{"model": "segmentation model", "blocks_per_level": 3, "block": "basic", "optimizer": "soap", "beta2": 0.99, "precondition_frequency": 50, "one_sided": false, "adamw_lr_other_params": 0.0022, "max_steps": 18000, "batch_size": 384, "epochs": 47.7, "warmup_steps": 540}
Rows from block 13, named by matrix and row number. Rows with one number belong to one channel. Each number is 128 + 24 x the weight over the matrix's rms, rounded and kept within 0 to 255. All counts start at 0. Numbers have three digits each.
# convs0: first 3x3 conv (model.decb.0.2.convs.0.weight, 192x192x3x3), inputs 81-89, a 3x3 kernel for each
# convs1: second 3x3 conv (model.decb.0.2.convs.1.weight, 192x192x3x3, transposed), outputs 81-89, a 3x3 kernel for each
convs0.44:091164154122102125160153126088109134144139096132135085132144133135132134110119107105131108131139164115107130100155124101120101120114136124101137149108130071150121106115160132117115129149124110103105119132127138159149192120165106135145140146110
convs1.44:110063127130149146125142095103150083146128143110132132128141126140187106151105125135112136131132114128110138111098144109139148166099127087082171148125134117139099115126133138129130129109141142136117131100157160108117152099108101119159124134126
convs0.45:133139151127168126126131116144114128110131149123146121132118135126115110109113111128121160130111108120125128145128118128118126150119137111117127119147133119135126121165143129137152139136114156110129146145144128110143129143126143114101148128133
convs1.45:108138100120116124122091142109187115116131130114115119154163154108126132150083145124110148154119144140151093142083102099130149133130121131110133168096138137144144119145140138114114113094118134099143089136156131129135156121161146180092152129119
convs0.46:120177124144136115101141125093158129126136171141178102119107125107184137123116203152115114107073140112129084187151114120114135126187128140113122181158106104120137092127152088175123177133099119114104159142166129134087168124094153136162171108116
convs1.46:136127173164144153152110095181103151104113115162082137034140117141166070135165094140121211066137081187137126120094151116109134142152102134107128138130097144158131108153143119124119129067130132145163087140157116140115132161112099109125122149112
convs0.47:108184135090113127125140125098111139115130130091120117100142120136073155167150130129139149114147156136125127163125048120171126094167155048120094113117130143157180133109130137116159137108139142150117123153103172127114152121143109135141139122098
convs1.47:087129154107143165124071089122161114156110127121141110118058137146180129095133136133134161107098107126177110160123105162109130129101138103128163153142145129156133075165110104119117122101157133137068078135154115123128153145116143138117106102134
convs0.48:125111126139092144157121080155097133182143040141122161137128132119150134079134133138105160149105174133160104133111153113122096132065121131126102191119124140165161136148108099111158102097089129156153116146157136091153134149112118154121165137107
convs1.48:116147092130136146093136131124086099104130134142153099100134115164127140083145120138134095148129091116151110165147111131102120126133132125139111101107148151093102170090197124125105117119078131149133107122138077151124141098115126090116139099084
convs0.49:157122112144137117111143143145136127104122139075082138134118123151142142094102141158141102140141168123116133149140118168129094093139161124071113138158147140079144104129121119098111148122173140101100117092132124155108152142117145136136172154170
convs1.49:103125115162149158160119104134129126100130141097105088119146160134146121168127146104104132140114140134119122135104125130122179117117101140145119112123127145118119106106146130126110147102150147164082115153155107148123114104115170123120137133096
convs0.50:082162126145094157114111182138152138101172170115188096136138127125124128101168124116105080102122078122164136150101139072119156146072157113143093126134128134088140151133126116136120126137126157160141165137090131176128132145142142097099132133133
convs1.50:124153113096158124184107149111147084131099143136120138093124132132170119126156169129133097136097160097150133116106147110124105181139082064125152114121143104104144129094155113088105079112163116102096161127138131108106114095128124139143139106133
convs0.51:099130120109098148137138136143142093142138139105134122132104110153117134150144141137134125136136065141117114142119137161127134163119151139112141130117147111097103142112118089087109159132132101124101122087120155130132104149127184116121135119191
convs1.51:163166079104140100129125162118131120100052158127141119180166093083133092118153165131164118160121135115114136122140094110099144127141086104159116128118141150143118141122112137201146169154120147147119138127137126165110108131160135076089147084129
convs0.52:147113153086145123149117093134151137106127185160113165125130114117110120108160120104134111132143154159073127125109110142118158157118138164097169120096132087143090137120072154120108125135148118120129124126109127120098137110145106126097179066143
convs1.52:179113172121100147103131153100155135058103136124162147166119103139105161121148127144105120115165121103111141127132081095134090148145112145113123114122105126130139124135157147125091162116164152129148102103082123127162104107098098165156128120139
convs0.53:123132154147156115123104149130109148130110090159147139135126111122140115128108102156121127145121138144153143127088134125047152107131108141118115158102135106100136150121084129124165136139133092117124088103135112144106161144091131143128097117143
convs1.53:126103075131149101138133109132132113130131110111156114165142098122144118116134115162073160108134110158121110101131123094182115146115160136120115134130155143117108122137124109124140119119122138141124112124104146120114117116146115103094117110145
convs0.54:132144153120100115142144136150148150117145092131147128121123138127126108124122132130152107175133129128124134142162099140124155127111110090110158140130127105145157166122143124128111147124129107089165117125111117114107137121133120108094122113130
convs1.54:108121103124128148143121136115088133126143154114106126141108105120138116100112134121099148186148120101140119153133118131141094130135125147108128184121103137148133121149139156093084112096129074127110143124090153088152144125121127160143141160142
convs0.55:114159112147081147129110128117143111107144094140074179131127153097056101109137131080132114087115186122129177149137135110148131162087072129112143111126119078113094132155182114093087088093138117115157129169136180138151115098159130107115125122139
convs1.55:111113157099161130162084114077147139187105147154132147152137093126158175100129132097135152100147083090146143164125076128117101156113148127160129152138153157142114088136135159106128126136127152158088066115131119121132133141110136144125114122131
convs0.56:108152131110104069125138140077121160112156127130136084121148108160166116111159129086129160113111118163084164150143160161143153214092116178145117105122166108154155127114198103169174146126129125112143096138124125068164128153109097106134137126140
convs1.56:122121181195115079133134142142115125167094130069133129129120121144141146174095100085158123101170125097173100119139055118091095132126121117153145137123114105127102121110095134133136125119135098170126110154142147145136134088138122142165107120157
convs0.57:139107128132137110118107116102136141135151149121133143140129149135180156110142163104137118117173107138125144117127143161116114147162092108112155102148125116132106119114159160119130106145136159155137153146101100119166122094093080151142135144147
convs1.57:073112112149098117109133131125117142142109136160093118120118146097126136125112134137125171112108143155111166152142136153114130144158114186119096108122165076109166157140096125125161156123143139127109124121121118116117145124105111126147108144125
convs0.58:105141135109162130161133101096158110117123157132136130140140127110110091148116119165163099100097129124132173125121116142109126133113134111124136116117137128097131148153119171114093095104153134136141125125129121081116105097122122116107069103129
convs1.58:117129135158116165125085123156132144089112143114109136137138096090123120119147122136095108088140136131105138127123103105129115150109123140131126149146128116109118113167130167134105132127157119141105140132081096134151129134121129132108143137139
convs0.59:135134130107147121130126094096174153095138149152131138151134113178203092105173113140146127141138102083120153119120185144132123127124175106147112111110172073193114092152142122149123123091123120127201130166058100115145155133108161083110155062106
convs1.59:156141193167147106092112154108100114112146144108082173084153094149111077150127143151111115149133113121157141100140162148120155125131088126099085120127123131131137155173111115119099136120149151100161143152103086165154149117112164124116147149105
convs0.60:100106102174103131117131164113143140139119118103132143123122116133151140130144128115133115172161086141156134129146112124095087105144153098131119105139150153121121152126097096118193125109118166098148115151141088158119152164172164113127129121148
convs1.60:119164162117123096119136127117140124103102151156126144150163160100092114119099153121139110151073137135109115135066154153140149130120090151138113085076145159155137118134138137114174143126151145122107120127064136100152109134142124149135133165097
convs0.61:132122131101109129171101103131137122154102085105121112132142117143121149157091134067131155144102099160176107150148118113114161160121111138137114133113146092102103113148112104087122123146163128138140137097169110141134063194109140153145126103122
convs1.61:132097113174119156144114136103137160176099102090113139065117127150098109110116129108138170137145102113117126138112165092127149135138116137107111132146141101129125072102111101165132138134071129131125126151105113103162105114140133130132157095099
convs0.62:185143098197148105111115139111103101175067155119161125137134139166091093164101142137181086166150091150088143134116153127119122107121142102118150144151108159119142230092125139123086160124132156119110167147141135150080092138109133110123125122136
convs1.62:162161109132149132107155110128113136123161103123185131113149118144134120112129151152108112142121125189094124139090095091162142086182127114102110137165141138122105177117135157110104145151080122136169120136131122121163126112135122127102147095128
convs0.63:072081119150113116182110145094134099134104162115109112136119142124139109094102132156084133114142103124166089116106123076125072153132154123084140153128127112125132126089151104112174155098106117149123134106109148121153085121155101140122145064110
convs1.63:149095125114126144139111144134130143119119167136126091124123130155128106113127139160141155100157144099083142165110131144157130102139141094112146147104167119088072091163143108102122105111150095143099112098085128141122134145183100137129126161137
convs0.64:124141145156138149138155070136144114119112147176087117132140137095126114145152135128106129130129157140128123139085110147145113154139118126135121129126086141152113129188166133105133097128128110129131130160136135154122147139115176111129118144120
convs1.64:158136125145126114126134127150135084114118123135168130148163126133138199152142098089125123116147107137151108140134109126141108109140142109124149132124125104135137090101148138161152121120127087137154130119093117096164101147118168142120114149126
convs0.65:114088162130146126137157167153165091147129136113147107124127154132136148167143119142129118102125104132182089133128108074154120125145081136134136153111131128105066112135145132128113134135205128141117095094115103124091132096130105137154096147136
convs1.65:129130134083153128103178142130160107091124167123117083129107099131085169104133163138143139164154149134116109157139145145131143119110134109087119112110112111148118129079170137122090145111125196094119190078185098159105149168099093136120114146128
convs0.66:153101109130196159128074132144148132164094114159136108113103081122129133136141115125156162141090170118126146123179070117123142109107165183110086160130115172164087176116161145120106138133115121148127107177161107169123110139144133132131140111102
convs1.66:145131188091108074153108139119153099144112098100117093153142140118128108152125146099135165127182140141127087108101159115095120124162132113140118113104149126151110147142124113110145138148130111123150077134141159160116107143171101137083116098153
convs0.67:127156122112115150136118119160155117083092109132108115130121134128128144090106136096160127146132141117134165107131112095099116115139108127120104126118097123107132121091168120141141113110104089132116095136105101107126108102122148144122136149134
convs1.67:140132128159117144142114145139120104127153127099126142116166139113114124120106145141130143133104166143071160145137155163128155156099117157120160151139154072118123089123121110207106128143139154099130135120171109119115129098128151090099158123117
convs0.68:128139156129107122124126100120127132123127132158079159110103146136127136130099103143155135108119150126144113128113109113145107149099129148127115148104160120157136094147133144120127138147084128152134166133125099119133139129146093138164118120126
convs1.68:111134147130140128118127086106085127149127112114135115111099126140108151118153089122112111107146118153120150149156145132099111125138150127113150135119126106155140173138116125117113122089120115138143093109133127135138132088129130135129112136135
convs0.69:117190128112100106093109078123081113145143089096107134102111124179171148119151163131137160114133128095157159133129129081118111079131091095132119141144160158150112118117135124141107125107152159165118159126124160161152103118124154152182073182138
convs1.69:054134129138142152142110156131133139097136132148132145132100143151101124135080192143115135113091130081120122180118147152172113141135110099137151114141118136124148160116148102112122131038186128147082098154091098138115157090144079178091161134114
convs0.70:154077074133142161137131126132167139160142099114137139136112150122138142132111123117096144121132134138148148113141145117144144125125133143095142129118139165119126140122136162135107129150118133139160131122150158115151126104136117154146146091101
convs1.70:155115104141133112148115104098148121150141108121120168121151123167146144091088142094134108131111100137105133112126146101081155134127154125133123129136125098115128139100099110140112153133118086132150142126125138133136148155106090112167116130135
convs0.71:151144119104118132106137107138144180127151132128110114140148134162138153141146118106119099153104108147156096112144149113138138146110138143117114112125137122121136098114131138154109106135118136110146111098160123097137132156119122121141093127105
convs1.71:112114131139123109123136133141130146117116130154114103123135160119123121121117122163136095155114140121134106146173125125134123094094156148107128110099183123116177139128160131170121118139148135138131148108138137151142116157154120118121129150148
convs0.72:142110146126120128143138155138103179110138132134126119131128123113117132108112135154120148173148121126077131122154187097111083182076098148174090098135129100120100102106097137102096145095145123093105115112058136084125125130153173079112168139140
convs1.72:107173125151148092094155120101113123158141160118157140164158130103107088160156068111155091122097133079097145073123126097164143109118126127174100131156087151080126094120089144129156131098127140123080116182105148107161119123092173124167124100094
convs0.73:116118086119107175147107117088115084144153152128146101107154123121127116103109131117127139117109113134112110116166093124108094116115130123128151123126115134127113128113122134119129155187087131110145108106124135168135109105113132144171130161136
convs1.73:120157134149139121116103143116120097131126098167155165128115135113155141136109113146155141098124159151094120121105172138087132164136105134136103142149173134124149116114165134126156152130131123083144151109095144150121109086120127083121106124122
convs0.74:121134138154117128101135140126148148127105118143162128142149143158132117124138135150130171107134125093124150119158122136112158147123125146115142118110103156151137172172139139132117144123142118114122139155118140146195116107096184171153142145132
convs1.74:134102175133126115108127118114078116139154148093178168133100140110124102132177149161133154095109136112180137103106145107131141111120146142100108149139154089109100095108134092122139166121103163100121176140131115152115107123116112114132131132106
convs0.75:103129138081130133137087111131146132131124124111132133129134117135107165126159097132130117121107090148120094136135140130124084110152115136191149118110118132125151123115158122132089110157124129111110130122115111147147103168159105136117115111139
convs1.75:165115071150137146124105130143098142161145119130135101083132143119124108140114142111169138132110147147148128137100123146081141158145094111116108149124134132132113123117110172137145116146149131094144137095160108109129143137126107148126143136139
convs0.76:106141126120134132143144121111112113135119117118102138123152124134103108122125143126129136146118104108129160134104147092102129091098134109136103134121120142136111148143117145102102120124129102115129133133104174128120129122124137142123143101146
convs1.76:123149134146115098151127121159113138124146139125130111192131187103166095117110126118140134115132164089167102106130097144129125125119126107176119085130122158125140065159142098113140131110116190103109106112093114144122144112119112161151113104104
convs0.77:121137144071125131148090129115103119178156148097136113117138138156119138135124125105145135170150098127116125144163122145106170179133160144129126113174141114146117184114133121147163106143160137130167119113128132133072150132096154124145104090121
convs1.77:106148162140138129094104123155139133124130086151118135133135153123101120140126108114114119174159099132107127150152130093128111113109088117143135112104108112076110168149135105134164118132110135123095145192110105132154117162148121125107130118128
convs0.78:110152166117071147134158102177115122092205126109150135108175145105160118153095151079128115111128143130160164177128127084138105138097141099144109125166154205131097109139138131183076099098136109145136104093159149101106070120164209094107078143120
convs1.78:129117119131168161125040154105132140127140123106136074183089136150148145094105176083143158156148132106129084133109098131137154160156133122161125158091093087158126120130136153096186164118068139159134079165111157084142161131143089103098117157143
convs0.79:153151124137144130087163115129154156112129095092152145095132150141127130130131125095129113114130180140131136122119090130126095105121120127096116120127097122113115125113129121149086128166136113129100127071113171095113137078115117178129142134126
convs1.79:139090150143100139117155089127104153106165167140146151091142106168154131148117110106089099056145088149132159109124094118093102162157125174146144154107111094149116126119153151138179105108086128154097159153116148142170119096129121148122163138147
convs0.80:138109086126145191160135112152133117134134136116094137117103122122086135111112087139119122112103087138117119126174137110109119138082144116118129136111134157089129127103103139160086087118151108133145105153138100087118137131152143097123146130145
convs1.80:173139072092128127119139152114114159115124117160190132134137138116149143107129148125131112105120129139091155100187135174106151095090146142144120100118120114136135094110072099104133127200159116139127126071104143155105141110115130145118140118181
convs0.81:104088121113107129100200122170089140102165110123160166154173120119107170064110169089155111094114135055140118107114166126101065052195105091115135143121156141129155075125097156110102146073147089165114074073098150091136135139157112083142095160099
convs1.81:080058144149154118135107136168115141114111142098189117084122143104149138168142145150143155129140114111110157147141129130126153131127143094147127094107132085104110114109116115123156116083136081209100163109129156153072145094158104178176156126133